A small sound classifier, trained from scratch: log mel input, arch jasper.
Rows from block 3 of a small sound classifier, named by matrix and row number. Rows with one number belong to one channel. Each number is 50 + 12 x the weight over its row's rms, rounded and kept within 0 to 99. All counts start at 0.
After each channel's rows are labels from the 100 clips, of 14976, where the channel reaches its highest value: "strongest on" is what is common among them. Only what is clearly more common there than usual is listed. The data: struck, bounced, scraped and rolled objects made by modal synthesis.
# convs0: first width-11 conv (model.blocks.3.convs.0.weight, 128x128x11, each kernel summed), inputs 0-63
# convs1: second width-11 conv (model.blocks.3.convs.1.weight, 128x128x11, transposed, each kernel summed), outputs 0-63

convs0.37:19 56 31 47 61 56 47 59 71 51 57 52 41 46 57 52 47 53 42 45 43 53 50 48 39 16 24 47 43 52 40 50 47 46 40 31 55 52 44 45 50 41 23 51 60 46 43 55 29 39 20 52 46 54 45 38 09 53 49 31 44 22 80 58
convs1.37:59 59 55 44 50 51 53 39 58 56 41 42 36 65 52 42 51 47 58 56 20 64 67 41 47 54 16 49 57 50 51 61 60 48 29 65 41 60 53 36 54 49 54 41 55 41 48 43 46 56 53 56 39 50 47 58 63 49 47 42 42 37 13 76
strongest on: clamped rod; large

convs0.15:48 58 51 53 48 54 50 32 45 59 69 58 44 42 55 12 53 47 12 67 52 49 44 52 53 68 57 64 36 58 55 53 43 52 54 43 48 50 50 52 56 34 26 43 50 47 62 67 62 54 46 45 64 57 48 50 56 54 49 54 52 49 58 20
convs1.15:49 39 52 55 55 48 61 29 62 54 39 38 20 50 49 46 38 43 94 54 68 49 51 45 50 62 31 60 59 49 55 59 60 58 46 35 52 47 36 68 48 49 39 48 33 62 41 49 81 46 46 62 42 48 51 55 40 53 48 46 46 36 58 64
strongest on: clamped rod; medium

convs0.25:59 45 42 72 37 28 80 59 46 38 49 48 51 35 46 66 63 33 61 72 55 57 77 31 47 37 60 47 37 45 38 36 64 62 57 40 36 47 50 47 43 64 51 41 48 36 59 46 56 63 47 47 40 59 54 53 27 20 36 50 34 54 49 61
convs1.25:55 59 50 17 59 48 35 56 46 28 58 61 49 76 66 45 70 47 62 21 57 47 19 68 49 43 43 49 44 44 53 53 39 60 50 52 59 48 56 45 52 63 38 51 25 56 55 49 47 41 42 57 54 44 56 51 59 55 48 50 54 57 43 46
strongest on: wood-like damping; clipping; text has "clipped"

convs0.111:46 59 37 44 39 62 64 65 47 67 60 32 49 61 38 58 39 33 58 44 39 36 56 42 71 46 65 10 49 46 45 36 74 47 33 42 59 53 68 53 58 72 47 40 43 51 33 45 38 34 41 59 45 47 66 37 42 52 50 20 44 57 55 37
convs1.111:35 69 59 45 83 66 35 45 44 08 22 71 47 44 46 48 51 56 50 28 49 48 31 53 53 51 48 58 49 54 43 58 35 42 47 47 40 55 56 48 68 56 43 60 47 27 74 47 58 64 66 28 32 54 59 51 58 58 38 24 44 47 50 46
strongest on: bouncing

convs0.23:59 43 48 54 43 61 52 35 54 50 60 50 64 65 47 49 57 53 64 37 61 35 48 52 45 49 15 44 71 54 47 40 73 36 59 37 44 49 49 58 43 47 39 38 45 52 08 40 54 62 57 55 62 45 28 31 53 50 56 48 39 29 32 48
convs1.23:61 50 45 57 53 53 49 22 36 55 51 59 44 49 34 50 45 47 50 53 51 50 45 49 53 50 99 51 49 49 45 52 51 52 52 58 46 38 48 41 38 51 32 50 52 52 50 86 44 35 42 45 52 30 35 34 48 50 54 54 45 67 54 41
strongest on: round plate; clamped rod

convs0.46:28 43 48 50 51 51 51 00 47 49 62 71 39 44 43 48 58 59 36 52 46 64 54 52 48 46 51 53 57 62 49 45 68 41 53 68 59 61 71 39 67 46 63 49 47 45 37 13 61 55 52 35 31 35 50 40 44 48 48 54 39 46 51 44
convs1.46:58 48 48 55 44 46 64 17 54 48 39 48 28 38 46 33 48 43 33 37 24 52 60 40 62 41 37 59 34 45 42 49 53 45 18 69 54 46 58 51 43 51 57 51 44 51 49 62 57 56 71 54 46 40 65 67 40 49 48 57 54 70 55 60
strongest on: medium; round plate

convs0.104:46 47 51 47 41 59 37 35 43 45 43 34 44 62 76 42 36 56 16 44 48 49 49 46 74 49 63 40 50 43 55 43 28 52 56 45 63 51 40 40 52 56 36 25 62 59 46 56 46 62 48 51 48 33 39 19 34 50 36 48 47 48 34 66
convs1.104:25 54 66 30 55 52 62 70 73 43 55 64 58 48 61 45 66 58 32 54 49 69 40 47 69 54 32 41 62 39 59 51 36 58 26 52 39 50 60 44 72 41 57 57 35 35 56 49 57 48 42 57 50 46 82 47 54 55 33 45 46 55 34 34
strongest on: small; membrane

convs0.107:40 60 31 42 49 42 34 47 46 42 44 46 56 53 39 41 47 41 41 51 55 31 40 50 59 56 50 45 48 44 23 55 41 66 57 56 52 46 47 56 63 49 44 51 42 40 53 56 55 33 35 54 44 47 48 52 47 62 49 38 58 60 47 48
convs1.107:50 44 52 42 38 57 22 52 65 51 45 38 63 28 39 60 49 60 45 42 68 34 51 32 54 33 46 36 45 22 27 40 44 42 55 40 35 66 54 43 38 56 52 48 38 41 55 65 54 64 73 44 45 54 37 41 35 66 49 50 39 44 55 51
strongest on: striker: hard; small; square plate

convs0.76:58 59 47 48 55 56 47 54 54 53 42 33 69 45 51 62 68 53 33 28 50 40 45 38 50 44 51 65 57 44 46 43 54 38 49 14 48 47 62 53 28 50 44 48 51 65 57 70 27 49 49 31 45 64 38 27 49 48 52 57 49 49 23 52
convs1.76:61 53 36 80 54 59 44 52 74 66 72 82 45 49 53 38 70 30 45 45 63 30 64 73 52 53 45 69 50 38 36 54 34 50 39 69 54 52 52 46 35 50 47 54 71 49 51 46 60 61 60 63 73 67 55 24 49 54 74 56 39 54 39 38
strongest on: small; ring; clamped rod

convs0.47:60 57 38 39 59 46 51 53 62 45 41 35 52 55 41 45 47 46 30 45 56 60 49 67 57 64 53 60 61 51 42 47 51 11 57 55 49 57 48 54 68 63 35 36 41 65 50 59 52 50 51 59 45 63 32 43 43 52 39 59 57 20 58 56
convs1.47:60 41 59 41 54 61 63 53 58 43 65 56 20 60 21 33 48 48 37 53 57 30 52 42 48 51 65 11 48 40 52 53 56 77 60 46 48 52 60 48 59 47 55 68 16 32 41 55 58 55 44 70 33 40 55 33 58 49 49 48 49 85 62 48
strongest on: string

convs0.72:46 45 43 58 57 36 47 47 39 26 32 46 39 53 46 58 49 32 46 41 54 50 62 38 36 42 52 57 34 25 57 60 46 44 59 39 59 10 46 50 55 22 65 49 53 37 73 34 36 39 53 40 44 62 52 52 50 15 32 44 41 49 62 61
convs1.72:27 59 39 66 12 62 67 51 35 49 34 44 52 43 66 54 53 53 63 50 38 42 70 50 51 37 49 46 55 51 40 28 55 45 56 26 60 54 47 48 55 53 54 50 69 50 61 44 61 64 56 46 45 49 35 30 61 52 53 77 65 69 50 42
strongest on: wood-like damping; repeated hits

convs0.108:50 57 42 40 48 62 47 45 50 57 60 59 45 48 61 46 63 44 31 48 40 44 39 59 32 36 57 69 47 69 44 47 56 51 51 41 61 58 50 07 27 73 53 45 53 53 47 54 25 50 33 46 37 58 56 76 63 29 64 31 36 66 58 52
convs1.108:55 38 55 43 37 60 39 35 42 55 68 57 40 68 30 45 38 48 45 48 55 48 38 32 43 46 41 71 59 51 57 63 40 46 09 38 41 50 54 63 40 48 46 29 55 62 57 44 66 59 43 58 47 65 59 45 44 41 39 46 40 44 55 33
strongest on: striker: soft; clipping; text has "clipped"; bar

convs0.33:62 47 47 43 57 51 57 64 41 53 49 64 51 43 40 57 42 59 61 53 49 65 53 55 61 51 02 52 43 62 49 51 40 46 54 50 64 49 19 47 61 46 51 32 48 51 51 45 67 55 49 46 56 34 49 36 66 49 49 49 46 51 57 42
convs1.33:48 44 42 50 45 55 62 51 53 50 66 40 45 51 42 33 61 35 61 50 27 57 60 46 51 54 43 26 59 43 54 49 71 46 63 88 59 45 76 34 68 44 45 52 51 49 44 60 35 58 61 49 45 61 53 28 45 49 50 55 60 78 78 45
strongest on: round plate; medium

convs0.40:71 57 51 51 54 50 46 47 46 50 47 43 50 53 48 20 40 55 51 57 43 48 49 69 46 60 60 51 47 42 52 58 79 63 49 49 45 50 39 52 47 49 41 48 37 48 49 57 42 44 43 39 61 06 57 65 53 53 53 46 52 57 49 14
convs1.40:46 43 53 52 66 47 75 53 31 47 55 53 30 44 53 58 68 28 68 57 61 53 48 55 44 65 43 56 60 47 41 70 45 62 73 43 47 46 41 56 47 52 32 44 53 39 39 40 54 53 57 47 49 66 50 43 51 72 53 46 40 59 57 64
strongest on: clamped rod; string

convs0.7:54 43 61 59 37 16 33 59 45 60 53 43 73 51 48 48 56 41 35 36 32 42 47 49 54 59 49 66 39 52 57 29 42 23 46 60 38 43 49 61 51 18 49 49 40 32 50 39 55 20 49 47 56 40 46 48 50 54 43 38 44 31 53 52
convs1.7:48 63 70 44 77 49 70 41 69 42 38 65 39 66 36 44 49 58 49 34 35 50 35 65 54 70 38 53 39 61 43 78 39 47 51 65 56 53 51 50 57 32 40 45 47 35 68 59 49 55 51 53 51 45 50 48 58 73 52 30 21 45 49 61
strongest on: hard striker; small; action: repeated hits

convs0.63:42 52 48 40 46 63 40 24 53 52 56 49 59 62 38 59 42 38 45 19 54 21 36 43 57 51 47 41 48 49 49 62 24 52 53 22 54 48 45 43 45 46 57 49 44 46 51 52 33 44 46 47 55 40 24 50 43 53 53 23 46 40 54 49
convs1.63:41 46 35 65 66 65 66 28 66 48 51 61 76 44 47 37 24 40 43 50 66 38 53 43 48 47 44 39 55 36 46 34 30 46 54 30 54 56 41 41 44 59 53 56 49 43 58 25 66 59 75 52 40 50 44 71 58 60 55 44 47 69 18 47
strongest on: membrane; rubber-like damping; size: large

convs0.125:67 24 57 57 40 56 28 45 39 40 59 38 48 25 41 43 50 52 51 50 67 52 52 43 58 38 46 61 41 08 53 04 61 60 54 62 65 32 49 67 50 26 57 39 67 56 47 61 51 42 56 39 56 62 35 56 40 52 39 44 48 43 62 42
convs1.125:64 49 65 67 45 52 58 46 43 56 34 46 51 30 54 50 61 70 49 57 39 48 64 49 55 31 39 43 52 37 55 71 37 53 53 41 54 48 62 57 50 39 58 54 57 36 55 51 60 68 58 55 63 43 41 57 50 00 64 63 61 37 47 48
strongest on: scraping; square plate

convs0.49:58 40 54 62 33 31 68 52 45 35 52 53 28 21 47 47 60 46 43 72 57 45 67 54 52 60 40 48 60 21 37 33 56 66 43 56 42 50 43 48 55 45 57 51 56 41 57 41 53 55 41 49 59 50 56 53 46 45 24 36 54 51 58 48
convs1.49:48 57 63 23 38 54 40 64 55 48 69 38 58 36 64 49 76 48 61 45 51 31 31 47 46 45 53 39 53 47 42 61 46 85 48 65 51 37 64 39 48 61 54 59 46 53 56 54 53 32 36 60 61 48 62 64 49 46 41 50 56 55 32 50
strongest on: striker: hard; bar; ceramic-like damping

convs0.70:39 23 46 52 23 16 36 43 51 38 54 52 38 49 42 45 53 38 48 59 48 46 59 41 36 51 41 50 49 31 53 32 39 52 41 45 39 39 53 44 32 39 66 24 60 51 50 42 55 48 49 53 37 56 42 45 37 12 16 50 38 54 50 57
convs1.70:56 64 48 35 46 55 46 50 31 22 48 30 45 43 59 47 53 81 47 45 46 36 39 54 49 44 52 57 39 55 40 20 40 55 64 39 43 43 65 60 48 49 33 70 38 41 53 60 48 50 58 70 43 45 33 36 56 49 73 52 53 51 52 53
strongest on: wood-like damping; hard striker

convs0.1:17 46 44 44 50 46 42 51 43 54 57 73 24 46 51 58 29 53 65 25 42 42 54 39 55 52 30 22 53 65 49 58 39 51 06 46 62 58 34 45 64 48 57 60 39 44 57 31 37 44 46 55 38 28 33 30 34 47 43 31 53 50 69 51
convs1.1:65 49 54 62 49 52 68 42 45 50 46 49 53 69 64 58 40 67 40 41 29 80 66 52 51 45 26 31 48 55 45 52 48 35 27 56 45 66 57 32 43 57 40 58 62 38 65 71 60 50 46 55 38 33 48 80 58 52 49 51 48 48 55 41
strongest on: round plate; small

convs0.12:52 34 52 58 41 49 50 62 34 58 53 48 42 51 30 64 53 61 38 53 34 45 50 35 49 54 45 52 34 36 51 44 67 57 52 62 45 40 55 29 55 54 49 56 37 38 57 48 43 33 52 50 61 40 55 49 50 55 55 54 59 37 53 57
convs1.12:52 56 55 47 54 46 45 41 85 55 44 53 25 57 40 47 56 44 55 32 55 43 39 44 59 49 47 48 31 57 51 57 42 49 43 52 55 65 43 58 49 43 44 46 48 66 60 80 52 65 67 56 46 46 54 38 55 47 57 27 41 57 51 65
strongest on: hard striker; clamped rod

convs0.36:49 47 46 50 44 49 49 71 46 54 55 59 10 56 35 45 57 50 51 49 48 48 47 45 50 42 21 25 76 52 51 49 51 17 54 41 49 48 58 55 65 49 42 48 39 56 53 39 56 48 55 51 63 31 45 42 36 39 52 66 55 31 52 52
convs1.36:52 47 41 54 45 57 53 51 56 46 63 49 83 56 56 38 54 50 43 57 64 52 42 48 47 17 69 02 60 46 47 45 50 89 44 44 52 42 46 50 41 50 47 54 54 49 40 87 60 51 64 61 43 22 41 50 57 62 46 74 48 61 60 59
strongest on: large; string

convs0.22:36 28 57 62 37 51 26 50 50 53 61 53 59 46 64 75 43 33 55 56 44 45 44 49 56 40 37 60 46 37 64 54 62 51 54 36 37 47 45 58 47 13 44 60 69 59 58 56 46 41 56 51 38 58 60 37 36 37 32 47 41 62 46 68
convs1.22:70 56 55 50 48 52 50 44 55 53 47 32 54 30 53 79 62 64 70 49 62 32 36 23 59 47 55 53 42 60 53 71 47 65 47 54 56 23 55 30 55 54 45 54 42 37 54 66 44 52 38 19 68 34 68 60 59 20 63 45 42 59 60 51
strongest on: small; action: bouncing; steel-like damping

convs0.83:55 54 63 30 80 80 47 50 41 79 69 43 36 50 59 56 55 61 63 47 36 41 53 51 13 42 37 38 51 38 70 59 43 44 53 41 42 21 63 57 50 36 54 61 37 53 50 62 57 52 42 48 60 45 55 45 71 29 75 46 73 43 33 60
convs1.83:46 38 33 58 21 51 34 48 57 98 61 58 46 69 28 50 46 53 54 50 44 66 72 24 44 39 53 47 46 36 61 51 44 40 39 49 59 41 48 43 35 53 48 39 38 51 58 50 39 63 58 30 27 56 56 45 25 26 46 45 62 50 49 37
strongest on: steel-like damping; repeated hits

convs0.32:24 54 55 49 57 42 62 57 42 49 45 54 50 52 80 47 50 55 52 63 65 63 46 75 55 34 67 38 44 42 47 49 70 46 08 55 46 47 45 48 54 46 69 35 52 52 48 37 51 50 52 50 48 34 42 54 61 57 54 53 44 75 58 53
convs1.32:69 45 47 52 52 52 49 51 26 49 54 58 39 53 27 43 43 36 50 48 46 53 53 39 53 51 68 46 59 50 42 48 44 45 66 29 45 39 47 36 45 44 35 53 63 44 46 34 07 54 55 47 53 79 47 42 50 51 45 42 54 70 56 55
strongest on: string; medium

convs0.19:56 59 39 45 53 47 54 41 48 32 50 49 53 74 54 52 40 51 15 53 57 45 42 54 49 47 14 58 39 77 42 72 23 35 59 45 45 57 39 52 61 45 47 44 57 43 40 56 46 44 55 55 43 35 59 40 42 55 33 48 27 59 56 49
convs1.19:47 42 63 50 52 59 55 52 65 42 61 62 64 50 37 33 62 33 44 50 31 44 60 49 26 64 53 43 53 47 56 95 45 63 59 53 51 57 47 36 67 46 40 83 44 22 63 44 45 57 42 52 36 50 55 58 68 20 49 26 61 56 44 48
strongest on: hard striker; repeated hits

convs0.59:61 30 39 57 66 63 44 42 74 79 54 34 55 37 50 62 52 61 56 42 12 51 52 50 47 28 58 37 52 44 50 57 50 60 56 51 57 32 57 40 52 35 39 63 47 64 43 33 28 49 41 53 60 63 63 41 41 56 40 42 62 48 56 27
convs1.59:40 62 68 39 41 51 49 57 58 57 51 56 53 53 50 51 58 50 54 44 43 67 48 47 54 49 43 47 56 60 59 31 47 51 48 54 38 44 57 49 54 51 55 39 47 54 74 34 51 42 63 46 45 54 66 53 46 84 38 39 61 64 35 56
strongest on: scraping; large; clamped rod

convs0.69:21 54 43 48 53 47 52 54 62 47 52 47 16 42 51 52 56 69 58 50 46 50 48 43 46 48 56 15 66 62 40 44 23 50 59 61 50 53 59 45 68 47 42 55 42 41 61 59 43 49 45 56 58 28 57 43 46 42 47 60 43 37 57 36
convs1.69:47 63 44 46 41 48 58 50 74 44 58 32 70 50 64 35 64 61 46 47 54 57 44 46 52 39 51 00 42 58 55 46 52 94 33 56 50 50 56 55 50 64 53 44 46 53 50 55 80 51 60 52 41 13 55 61 54 53 46 55 49 85 48 61
strongest on: size: large; plastic-like damping; membrane

convs0.6:57 36 30 38 43 58 45 48 62 35 57 33 43 62 53 36 48 40 47 36 47 55 53 24 37 54 38 66 68 50 37 71 52 48 53 65 40 47 48 36 30 55 63 51 51 40 50 48 40 34 65 33 27 37 44 56 37 35 44 52 26 46 53 45
convs1.6:32 37 43 50 31 32 59 40 56 61 57 40 49 58 43 43 42 55 63 68 46 55 77 55 34 66 38 61 32 46 54 54 30 43 65 51 59 38 37 43 60 48 55 52 54 56 52 32 65 52 50 65 29 57 36 49 35 48 79 43 78 74 45 44
strongest on: striker: soft; small; bar

convs0.84:47 50 54 54 47 53 48 51 59 52 45 28 40 54 49 62 53 56 38 51 54 42 41 65 48 25 26 76 54 47 48 43 67 41 45 38 48 47 39 49 99 47 38 53 60 69 52 56 53 45 50 55 40 51 50 41 44 54 47 48 39 42 44 52
convs1.84:49 50 52 50 59 55 65 71 51 56 55 62 60 49 55 68 66 27 42 48 46 53 58 42 47 49 54 13 57 30 46 64 49 89 62 49 50 40 65 54 35 46 30 35 44 32 42 70 53 54 61 41 52 47 63 54 44 53 56 53 46 68 74 83
strongest on: large; square plate

convs0.79:21 53 47 49 62 54 53 30 54 53 50 64 43 33 47 35 46 49 37 64 56 59 43 54 50 48 63 65 46 57 48 44 58 46 50 49 65 51 62 32 67 50 48 50 52 42 53 54 45 46 46 50 30 60 49 51 48 46 51 50 49 56 00 48
convs1.79:65 52 50 42 46 53 57 54 54 49 39 32 21 51 39 36 57 47 61 51 44 59 62 56 49 54 35 35 31 43 45 37 91 31 48 55 47 54 50 58 43 57 53 53 46 42 55 35 30 55 56 55 70 52 60 64 38 58 49 47 49 47 40 66
strongest on: medium; hard striker; string

convs0.28:46 35 49 51 25 34 38 44 43 42 50 49 50 20 44 52 49 54 43 64 41 46 48 47 55 44 47 61 35 41 52 59 59 43 41 52 42 37 43 54 42 35 44 32 60 53 42 64 51 42 48 51 67 55 53 53 41 48 15 48 50 66 48 61
convs1.28:73 60 58 38 56 63 40 55 39 39 46 37 54 36 62 46 61 33 38 46 59 22 46 55 62 39 59 51 44 41 60 69 49 50 40 60 34 43 77 55 55 65 50 74 44 43 44 79 53 39 45 52 67 31 52 50 61 26 62 50 43 72 47 53
strongest on: string; membrane

convs0.113:66 30 58 60 41 49 35 57 46 38 47 50 55 62 47 53 35 52 30 33 56 49 51 33 55 53 46 47 57 47 51 63 41 36 43 27 39 26 61 37 42 32 58 50 33 62 45 47 32 47 55 32 45 62 07 55 51 41 38 57 36 41 64 32
convs1.113:29 25 44 52 54 69 77 39 76 49 55 47 66 19 50 40 42 53 52 48 39 49 49 27 59 24 54 39 57 32 49 44 31 61 57 46 52 49 34 51 53 59 42 44 52 26 54 58 61 55 62 52 35 56 58 69 45 39 55 58 46 55 42 39
strongest on: large; ring

convs0.97:48 50 57 44 53 51 47 89 40 48 43 50 66 48 36 51 18 51 40 43 42 69 50 47 51 42 53 76 12 53 57 48 60 45 27 51 48 50 48 47 71 49 69 57 51 41 60 53 56 47 50 43 36 84 37 62 50 45 49 62 43 49 58 49
convs1.97:43 47 53 53 53 49 44 00 44 48 36 22 60 44 48 47 27 60 59 53 45 28 50 56 53 54 46 37 36 65 54 45 49 60 38 53 49 49 49 49 62 44 46 44 46 64 51 56 50 61 58 57 38 06 45 51 46 40 51 37 48 48 39 60
strongest on: striker: hard; large; square plate

convs0.17:75 45 64 45 42 41 55 37 37 65 52 59 48 53 62 47 37 48 73 53 73 50 54 54 48 50 46 18 51 41 45 47 66 53 08 42 51 51 51 46 55 53 70 42 32 52 44 61 91 61 73 59 53 41 44 55 49 48 58 51 58 61 58 56
convs1.17:42 45 57 51 53 53 55 55 28 52 55 59 52 51 33 51 27 57 55 51 38 32 42 40 57 27 46 49 45 49 43 41 43 37 54 60 62 39 63 40 34 35 26 53 63 36 54 71 00 41 31 42 46 54 38 66 57 54 43 50 51 64 49 46
strongest on: steel-like damping; membrane; action: repeated hits

convs0.119:62 47 45 37 53 58 41 57 56 55 56 45 46 42 41 31 53 61 31 34 59 33 43 50 48 51 55 50 59 53 41 55 46 54 47 76 38 53 34 14 17 50 36 57 46 57 00 40 50 35 37 35 56 52 56 56 38 56 45 53 55 52 42 29
convs1.119:49 53 49 64 23 63 56 40 52 54 43 49 54 32 45 65 21 40 53 48 58 48 67 58 63 47 46 68 48 43 40 46 63 55 58 33 36 63 47 51 38 42 39 61 54 51 64 56 71 68 66 58 57 54 28 59 49 75 47 50 49 24 42 56
strongest on: ring; small

convs0.86:68 53 52 41 57 57 50 42 51 44 52 48 42 51 68 50 28 55 62 43 58 47 45 48 52 39 55 23 46 52 47 51 34 00 41 47 49 47 40 50 44 48 38 45 53 51 52 72 52 47 55 54 38 56 30 58 45 53 51 45 47 13 25 60
convs1.86:65 48 42 49 40 49 58 46 40 51 63 47 08 55 37 54 53 49 78 51 39 54 55 32 42 52 45 33 52 44 45 43 56 78 65 62 31 52 46 25 40 56 30 69 59 38 51 43 50 32 52 38 54 50 55 50 36 59 40 55 49 64 54 39
strongest on: string; small; striker: soft

convs0.74:36 58 47 51 57 53 64 51 52 49 41 61 61 54 46 34 48 51 37 52 58 57 51 54 57 47 65 48 42 51 44 47 36 54 47 46 53 54 31 44 39 43 69 45 53 52 57 55 48 52 48 51 43 52 15 65 48 46 59 73 38 33 62 34
convs1.74:54 29 48 53 42 41 53 75 57 54 67 48 47 51 48 33 70 35 37 66 36 58 62 45 53 46 30 46 62 50 40 47 68 40 29 51 45 50 80 41 50 37 64 47 47 31 44 56 34 45 68 48 54 61 51 45 44 48 38 54 62 98 58 70
strongest on: medium; square plate; shape: string

convs0.52:45 48 49 48 51 56 23 48 43 49 64 67 41 55 60 57 31 52 47 30 60 56 45 54 51 48 53 03 40 50 51 54 49 13 35 47 57 51 36 45 51 37 47 47 54 53 12 51 48 43 52 54 35 17 51 44 49 52 44 46 54 37 08 72
convs1.52:70 52 41 59 36 48 64 46 49 43 45 55 68 57 39 46 36 48 56 58 54 50 49 49 59 24 54 20 48 47 44 36 36 55 46 64 47 51 52 22 30 46 44 50 74 53 57 58 51 55 62 55 48 15 29 84 57 66 54 48 49 60 19 46
strongest on: membrane; small

convs0.110:57 43 48 74 57 38 43 43 51 31 47 41 45 44 15 63 42 20 32 37 45 29 53 48 27 28 59 48 41 51 46 24 38 49 61 50 60 43 52 38 59 21 48 46 29 50 48 56 50 55 48 30 40 59 49 43 58 31 39 36 46 45 53 51
convs1.110:50 54 59 41 56 54 71 57 44 45 41 27 58 58 61 42 41 66 46 67 57 53 51 60 52 46 51 42 54 50 54 42 46 52 66 54 63 53 50 64 48 55 39 54 48 65 46 63 54 46 59 63 58 50 32 52 53 70 62 69 37 49 48 43
strongest on: striker: soft; white noise; pink noise

convs0.57:51 63 51 58 66 74 48 52 47 75 61 63 49 66 50 45 36 70 39 53 38 50 47 99 52 65 42 25 41 63 42 83 49 40 47 52 47 60 48 50 53 39 37 41 74 92 45 42 31 47 41 48 77 56 47 46 82 55 47 35 52 42 47 56
convs1.57:46 38 70 34 48 59 47 56 50 50 60 52 53 54 31 55 51 29 51 40 50 40 43 11 23 56 56 48 50 49 45 68 60 50 46 47 40 41 52 45 48 48 47 64 30 23 70 66 54 50 41 53 22 49 53 58 41 22 66 47 52 47 53 49
strongest on: striker: soft; reverberation; text has "room"; text has "reverberant"

convs0.38:52 40 39 41 47 51 39 49 53 50 39 43 39 53 46 40 47 52 52 55 37 46 50 30 52 23 47 53 53 56 47 41 59 47 49 64 50 55 49 62 31 53 51 49 59 47 55 30 06 43 62 16 46 49 53 46 43 27 37 44 38 49 52 43
convs1.38:46 44 57 50 35 44 51 39 41 45 41 32 45 63 43 45 52 45 54 66 55 51 67 62 33 59 40 56 70 35 49 51 31 34 48 40 80 49 33 61 33 50 50 46 45 43 44 45 60 49 56 67 38 69 36 49 58 52 59 52 47 44 45 41
strongest on: clamped rod; rubber-like damping

convs0.124:26 48 48 46 54 54 52 45 42 49 51 56 30 46 42 44 40 54 60 65 56 65 50 49 48 45 53 62 35 59 55 46 53 42 54 59 52 49 38 34 62 46 38 44 52 45 61 70 60 54 49 52 59 39 52 48 37 47 52 66 42 42 35 24
convs1.124:69 51 49 48 46 53 77 50 64 45 42 40 18 42 45 48 52 47 46 39 49 42 64 46 51 52 23 65 44 51 59 45 73 62 44 65 43 49 47 55 52 55 45 51 43 51 56 55 48 44 56 39 65 45 62 47 49 54 45 53 45 50 56 79
strongest on: string; medium

convs0.58:76 49 59 43 52 54 54 63 65 53 50 30 45 54 55 51 54 56 68 28 43 20 46 52 28 44 29 56 62 37 48 51 61 48 63 49 41 52 45 58 48 50 56 42 40 58 48 32 48 50 46 52 60 44 60 39 44 57 51 29 57 66 57 64
convs1.58:56 47 50 51 54 51 51 24 38 55 51 44 37 55 43 56 75 33 59 59 56 70 60 53 51 45 34 51 59 45 50 52 72 44 29 61 50 45 69 42 51 50 31 46 45 40 41 48 18 47 29 41 47 52 50 48 62 53 51 52 52 39 55 65
strongest on: large; string

convs0.29:36 33 63 67 51 49 13 45 39 40 40 60 55 48 48 48 42 50 50 56 41 61 48 41 55 47 57 68 23 51 63 25 35 58 38 36 49 63 43 55 43 23 27 27 62 55 37 33 36 43 53 31 31 43 46 67 60 52 37 30 39 43 48 54
convs1.29:29 55 53 68 54 54 53 63 53 51 28 39 31 36 53 52 49 53 42 64 59 50 54 88 79 46 54 67 51 41 69 48 55 42 38 38 56 54 53 78 69 41 46 47 43 54 64 53 61 59 39 67 78 44 38 59 60 56 61 66 59 45 43 33
strongest on: scraping; membrane

convs0.20:55 52 52 64 50 74 41 47 53 40 57 53 60 55 56 35 39 54 41 26 60 57 45 64 50 60 27 48 51 52 50 52 44 42 61 75 48 69 37 53 45 23 42 59 53 69 36 46 43 33 42 30 55 30 47 48 45 62 54 53 32 48 51 43
convs1.20:47 44 55 50 52 73 55 71 65 55 49 61 71 07 55 60 60 45 51 46 61 42 53 33 56 74 54 45 60 40 63 48 55 65 65 42 39 53 49 45 48 58 40 53 46 48 63 56 49 53 42 37 76 38 50 62 42 39 57 33 47 49 61 46
strongest on: scraping; membrane; rubber-like damping